Weights of a small image classifier.
Model: arch shufflenet_v2, norm batchnorm, depths [2, 4, 4].
Training: batches of 512, held-out accuracy 99%.
Data: 395000 training examples, 10.4 epochs.
Rows from block 7 of a small image classifier, named by matrix and row number. Rows with one number belong to one channel. Each number is 50 + 10 x the weight over its row's rms, rounded and kept within 0 to 99. All counts start at 0.
After each channel's rows are labels from the 100 images, of 14848, where the channel reaches its highest value: "top examples" is what is common among them. Only what is clearly more common there than usual is listed. The data: pen-drawn characters of a made-up script with 800 signs.
# p10: first pointwise conv (model.blocks.7.p1.0.weight, 320x320x1x1), inputs 128-191
# p20: second pointwise conv (model.blocks.7.p2.0.weight, 320x320x1x1, transposed), outputs 128-191

p10.131:68 40 71 73 45 39 50 50 47 54 58 47 44 54 43 58 49 52 48 44 48 53 46 43 56 60 46 39 50 57 53 70 39 43 60 62 49 51 86 44 26 44 30 59 39 49 56 56 43 54 49 53 42 45 40 47 61 47 64 63 50 38 50 40
p20.131:47 39 49 53 64 62 51 55 37 70 46 54 54 44 57 56 48 61 63 57 46 51 63 41 56 45 49 41 64 45 57 51 50 44 51 54 57 32 50 33 50 65 45 49 47 50 61 55 51 50 29 46 46 33 41 50 47 47 62 63 41 48 42 54
top examples: two strokes

p10.121:53 45 43 56 53 48 70 45 46 64 42 51 37 46 37 65 44 45 60 29 62 45 58 56 62 61 68 52 53 57 65 67 65 51 54 67 51 40 39 33 53 44 63 57 27 50 50 57 47 67 61 54 36 58 60 37 44 34 49 53 50 51 40 44
p20.121:49 60 54 44 54 48 41 55 74 28 59 52 46 44 53 63 51 52 40 59 49 49 44 56 58 52 45 47 49 71 61 79 37 69 48 68 68 35 58 42 46 43 62 44 51 37 40 38 37 36 27 68 51 42 41 49 38 50 51 43 58 34 60 49
top examples: three strokes; only straight strokes

p10.62:68 51 62 33 49 71 44 46 71 48 36 38 56 30 44 45 41 54 48 59 28 51 44 64 53 72 51 60 51 51 60 54 52 40 44 46 55 57 52 41 47 58 42 47 52 53 47 61 44 43 50 58 29 50 48 48 52 43 32 52 46 47 66 32
p20.62:51 39 63 42 52 45 49 49 30 39 59 58 51 45 51 62 42 53 41 39 50 41 61 52 42 51 55 54 48 50 44 46 53 63 50 55 38 58 52 23 42 39 56 55 53 53 44 37 60 41 34 42 42 39 56 55 39 65 62 47 83 60 67 29
top examples: four strokes

p10.47:38 55 46 41 33 57 62 54 69 43 57 58 52 43 66 59 50 77 48 46 44 69 34 36 42 50 57 54 56 48 49 27 50 53 37 39 49 56 38 52 50 53 35 48 23 30 48 44 67 46 30 54 52 43 28 55 43 43 42 55 48 56 54 60
p20.47:53 48 56 64 44 56 60 57 39 52 55 55 49 54 48 42 44 45 55 50 43 46 41 57 40 52 50 22 41 54 26 77 63 50 43 57 40 43 64 43 56 45 68 54 70 44 42 39 65 58 61 74 56 52 62 62 36 47 50 52 46 31 40 69
top examples: one stroke

p10.146:34 53 47 55 46 53 44 32 41 57 44 48 50 53 44 37 63 31 50 44 53 58 61 68 46 56 60 55 52 54 42 52 39 28 51 73 49 45 47 67 55 49 58 27 49 44 52 58 42 54 67 41 43 24 43 63 51 44 42 45 53 43 61 50
p20.146:53 62 51 48 53 46 53 39 47 42 34 37 57 47 31 51 41 42 63 62 43 51 49 54 67 47 54 62 51 56 60 46 56 38 37 56 54 74 42 78 67 44 63 58 51 49 14 61 41 31 49 38 60 60 56 64 67 47 66 50 78 43 37 45
top examples: four strokes

p10.142:34 41 33 57 42 38 75 52 53 56 28 55 56 52 58 45 49 47 55 42 48 51 38 44 51 62 49 52 64 46 51 41 53 61 46 61 40 48 43 39 67 47 63 42 42 56 44 55 44 66 64 45 28 61 48 38 61 43 49 58 51 34 39 45
p20.142:42 48 47 36 57 36 58 54 54 50 57 49 29 46 51 51 45 56 60 50 53 70 53 24 46 47 36 42 46 51 49 31 57 60 49 59 52 56 62 48 68 57 69 53 59 49 36 61 36 57 54 50 58 47 60 55 59 39 49 56 50 57 52 46
top examples: one stroke; only straight strokes

p10.206:46 54 54 46 50 52 62 42 56 49 44 48 48 58 47 51 35 70 46 66 50 69 31 55 62 46 53 68 29 36 45 38 48 69 56 41 62 35 44 50 61 43 38 43 52 60 49 61 50 68 47 28 32 38 37 57 38 55 46 33 51 45 41 37
p20.206:38 55 54 44 45 61 55 41 57 48 43 45 58 41 36 57 36 52 56 61 50 45 60 53 57 46 55 58 55 40 35 44 53 43 54 39 44 53 45 57 59 47 36 40 54 60 46 44 36 27 44 44 51 48 47 41 66 69 31 40 45 36 57 63
top examples: one stroke

p10.279:48 35 37 50 48 48 38 49 48 45 62 33 64 54 37 46 50 50 60 58 41 36 48 40 43 55 47 59 49 43 58 56 44 57 51 57 50 41 43 56 41 36 37 58 51 52 51 44 34 62 59 64 63 57 57 49 44 21 51 48 46 40 34 58
p20.279:50 42 50 57 55 44 42 46 57 50 37 57 46 43 52 54 45 43 62 45 48 50 56 43 70 38 53 41 60 37 62 48 40 62 64 60 37 44 58 53 57 25 36 52 60 63 26 56 45 75 60 50 56 40 57 46 56 59 73 61 40 30 26 35
top examples: four strokes

p10.114:60 61 42 35 58 32 39 49 41 56 55 39 40 40 52 44 53 59 53 77 37 54 55 74 41 40 36 64 42 48 42 49 36 33 46 44 54 64 60 45 51 59 51 49 56 52 60 61 48 49 46 47 59 46 45 51 51 60 38 50 59 38 36 48
p20.114:53 48 42 51 47 57 74 42 54 45 58 41 65 53 62 59 62 35 51 59 55 54 42 46 23 50 52 29 57 52 61 37 60 54 52 33 53 49 47 49 35 21 42 40 45 53 50 49 52 40 41 42 45 51 47 46 34 54 49 67 32 38 81 36
top examples: two strokes

p10.256:40 50 63 43 62 55 53 52 46 51 48 49 42 59 53 41 64 42 37 38 59 50 48 41 58 46 56 42 49 27 56 42 49 64 55 56 54 36 43 47 57 40 60 56 38 55 36 57 47 45 56 43 39 30 70 66 54 62 37 42 53 56 40 36
p20.256:74 56 55 48 66 46 53 44 45 43 60 61 60 41 55 51 43 40 62 63 30 43 72 59 56 53 50 56 60 58 46 47 46 50 46 40 64 42 59 62 56 43 57 38 43 22 53 57 47 35 62 25 46 54 49 57 36 72 46 51 59 52 48 37
top examples: four strokes

p10.235:37 49 38 49 50 39 36 55 55 41 40 45 57 55 60 41 72 42 64 56 48 50 42 38 59 62 56 50 59 55 42 56 58 46 49 49 43 39 45 42 57 51 40 37 50 73 46 63 67 54 72 60 54 41 32 61 59 55 41 49 54 58 68 30
p20.235:42 37 56 48 55 65 36 47 47 42 55 58 40 56 63 37 51 46 44 46 49 38 51 58 50 48 50 49 60 54 64 51 50 57 46 54 37 61 69 57 31 55 60 52 51 59 71 64 48 55 46 52 27 56 42 53 31 49 43 65 49 45 27 48
top examples: three strokes

p10.253:48 48 71 47 53 46 51 62 48 46 44 59 33 49 54 65 53 67 70 47 46 71 54 57 36 49 58 45 34 45 27 51 43 59 53 50 55 36 56 61 37 61 51 55 51 45 50 42 56 44 68 28 49 40 45 55 43 59 52 45 51 57 60 47
p20.253:27 53 51 37 50 36 48 51 48 59 61 40 29 50 43 44 46 41 39 39 52 38 32 40 40 78 60 52 59 51 46 54 42 36 31 44 47 36 43 57 49 47 57 60 39 56 62 41 58 51 72 48 68 42 44 47 44 51 56 43 54 59 54 57
top examples: one stroke

p10.270:39 47 59 70 54 50 53 44 67 47 42 32 47 56 47 39 43 58 32 47 39 58 47 42 52 57 52 35 55 63 47 48 49 56 59 61 51 58 61 73 51 43 49 40 32 35 50 51 65 47 50 48 54 45 48 45 52 47 35 53 44 45 56 75
p20.270:49 60 30 51 32 50 56 58 39 58 35 50 53 65 61 37 29 51 24 50 43 42 58 57 40 54 50 37 36 56 37 44 58 48 34 48 41 54 58 66 74 71 63 60 51 33 45 38 55 53 60 51 57 48 60 58 54 47 39 39 52 62 48 40
top examples: three strokes

p10.150:53 48 35 42 50 43 60 25 47 35 32 57 44 54 43 41 57 80 43 75 47 35 36 55 51 39 56 57 61 47 56 52 58 58 52 38 42 61 44 36 41 55 42 36 49 68 49 42 40 38 58 37 60 66 29 30 51 58 34 42 56 37 33 42
p20.150:48 44 37 53 46 45 37 45 60 44 42 58 62 35 45 64 50 46 31 43 48 39 43 61 40 37 49 66 49 44 45 41 39 45 53 53 76 55 37 55 44 65 44 63 46 39 37 51 65 62 48 48 59 32 46 65 49 44 42 56 45 52 65 43
top examples: one stroke

p10.23:56 65 45 54 40 38 60 39 46 67 47 53 49 65 44 55 44 47 69 56 26 61 47 48 58 44 37 54 45 44 38 59 45 54 45 54 51 56 34 41 43 53 69 57 47 66 69 49 50 47 50 62 40 49 54 57 59 42 65 44 52 52 39 49
p20.23:26 33 40 32 47 46 42 66 69 40 36 51 41 53 59 46 54 55 48 29 42 59 55 36 45 50 46 49 66 60 57 59 43 53 57 46 56 74 44 46 35 66 29 57 53 60 49 59 52 51 49 40 51 34 49 53 54 49 42 62 33 46 58 55
top examples: two strokes

p10.60:39 33 40 55 45 51 54 36 57 45 54 55 41 41 41 56 54 55 48 68 52 45 40 44 58 39 51 33 50 36 61 38 39 55 45 37 37 69 42 41 48 49 59 46 47 48 69 48 42 50 48 36 57 33 37 44 47 48 60 50 40 47 70 51
p20.60:44 34 64 53 50 60 58 53 58 58 54 35 46 39 68 43 60 53 50 39 60 62 53 65 51 61 34 40 54 36 54 57 62 76 35 42 48 40 54 60 50 38 39 72 40 53 35 36 53 39 28 42 50 44 52 49 54 55 57 63 54 58 52 55
top examples: only straight strokes

p10.284:39 52 64 28 56 62 45 62 64 48 56 38 42 60 44 50 51 45 38 41 65 54 43 43 50 52 44 47 56 51 42 60 44 47 53 63 38 39 47 69 47 57 58 60 48 40 35 44 41 28 35 48 46 27 62 52 48 49 50 66 46 42 42 51
p20.284:46 55 57 57 60 33 41 63 48 64 42 40 52 47 61 32 55 58 34 44 63 57 38 43 55 46 47 57 68 34 66 38 40 50 61 32 42 42 55 45 38 73 29 66 48 29 54 34 53 56 42 49 47 34 63 57 22 39 54 42 53 53 43 50
top examples: two strokes

p10.240:50 58 55 41 45 59 58 40 57 28 52 60 49 63 57 58 30 80 34 55 47 68 41 56 52 58 31 33 41 63 44 51 48 41 71 54 49 46 58 62 57 48 46 74 52 53 67 52 37 50 60 56 42 51 39 46 58 51 36 52 44 39 34 46
p20.240:53 52 43 32 30 44 57 49 50 48 48 46 64 43 52 63 51 56 40 44 52 25 49 48 46 36 42 58 34 48 53 35 51 32 46 46 37 58 55 58 44 61 50 61 60 53 62 32 61 55 41 60 47 36 45 52 52 47 38 41 64 59 62 44
top examples: only straight strokes

p10.32:46 45 35 41 58 65 37 63 50 41 55 53 64 53 57 33 48 45 40 47 41 51 54 55 60 51 50 61 47 61 42 48 49 59 58 54 51 39 30 25 44 38 45 46 53 54 47 53 45 42 43 35 66 54 36 39 38 55 68 41 48 44 55 63
p20.32:38 30 47 47 47 36 58 61 56 53 55 56 54 48 60 50 60 51 52 51 38 52 57 53 44 34 43 47 57 54 66 48 64 59 20 43 31 59 52 39 53 47 30 47 39 39 42 36 35 46 42 55 60 39 48 54 26 42 58 54 48 37 44 54
top examples: four strokes

p10.108:52 53 49 65 53 52 51 57 52 34 66 47 29 42 49 48 50 70 46 49 61 53 45 48 40 44 67 27 46 35 53 64 47 40 55 45 47 53 40 35 51 60 51 24 43 50 49 53 47 46 50 70 50 42 43 47 53 46 63 66 48 41 51 67
p20.108:35 55 55 44 47 47 45 57 53 41 50 59 57 44 51 53 50 50 48 53 33 47 47 62 60 43 59 38 60 50 66 52 47 34 44 44 46 63 47 54 54 51 54 57 54 24 54 75 43 62 54 38 54 72 59 60 31 47 52 47 59 31 42 59
top examples: three strokes

p10.168:53 44 67 65 61 46 60 54 60 54 55 60 42 36 44 38 54 55 43 48 56 67 70 47 52 63 46 49 40 44 41 42 46 61 53 58 52 56 39 56 48 36 41 42 35 63 56 47 64 50 46 48 62 60 53 43 50 46 38 42 51 51 45 52
p20.168:46 54 65 42 38 65 48 53 53 44 40 48 61 44 47 48 39 57 57 57 63 58 42 39 58 23 52 48 33 57 29 55 48 66 45 68 49 54 43 33 48 39 54 57 69 31 38 52 49 62 55 39 46 54 48 56 41 39 52 45 48 25 75 50
top examples: two strokes; only straight strokes

p10.252:59 55 49 50 69 39 47 43 49 56 67 50 49 36 56 58 37 54 51 53 45 53 41 55 47 54 63 54 28 23 43 57 40 57 47 62 51 35 41 44 47 50 49 62 32 43 63 54 47 44 55 64 48 64 35 48 51 47 62 51 41 55 54 54
p20.252:49 57 29 43 58 70 61 59 48 59 46 57 65 46 48 47 52 42 45 40 54 44 50 53 58 59 44 61 45 49 66 56 58 57 51 48 38 40 51 56 67 59 43 41 43 47 51 42 51 42 68 54 31 44 47 50 60 56 54 57 58 49 54 56
top examples: only straight strokes; one stroke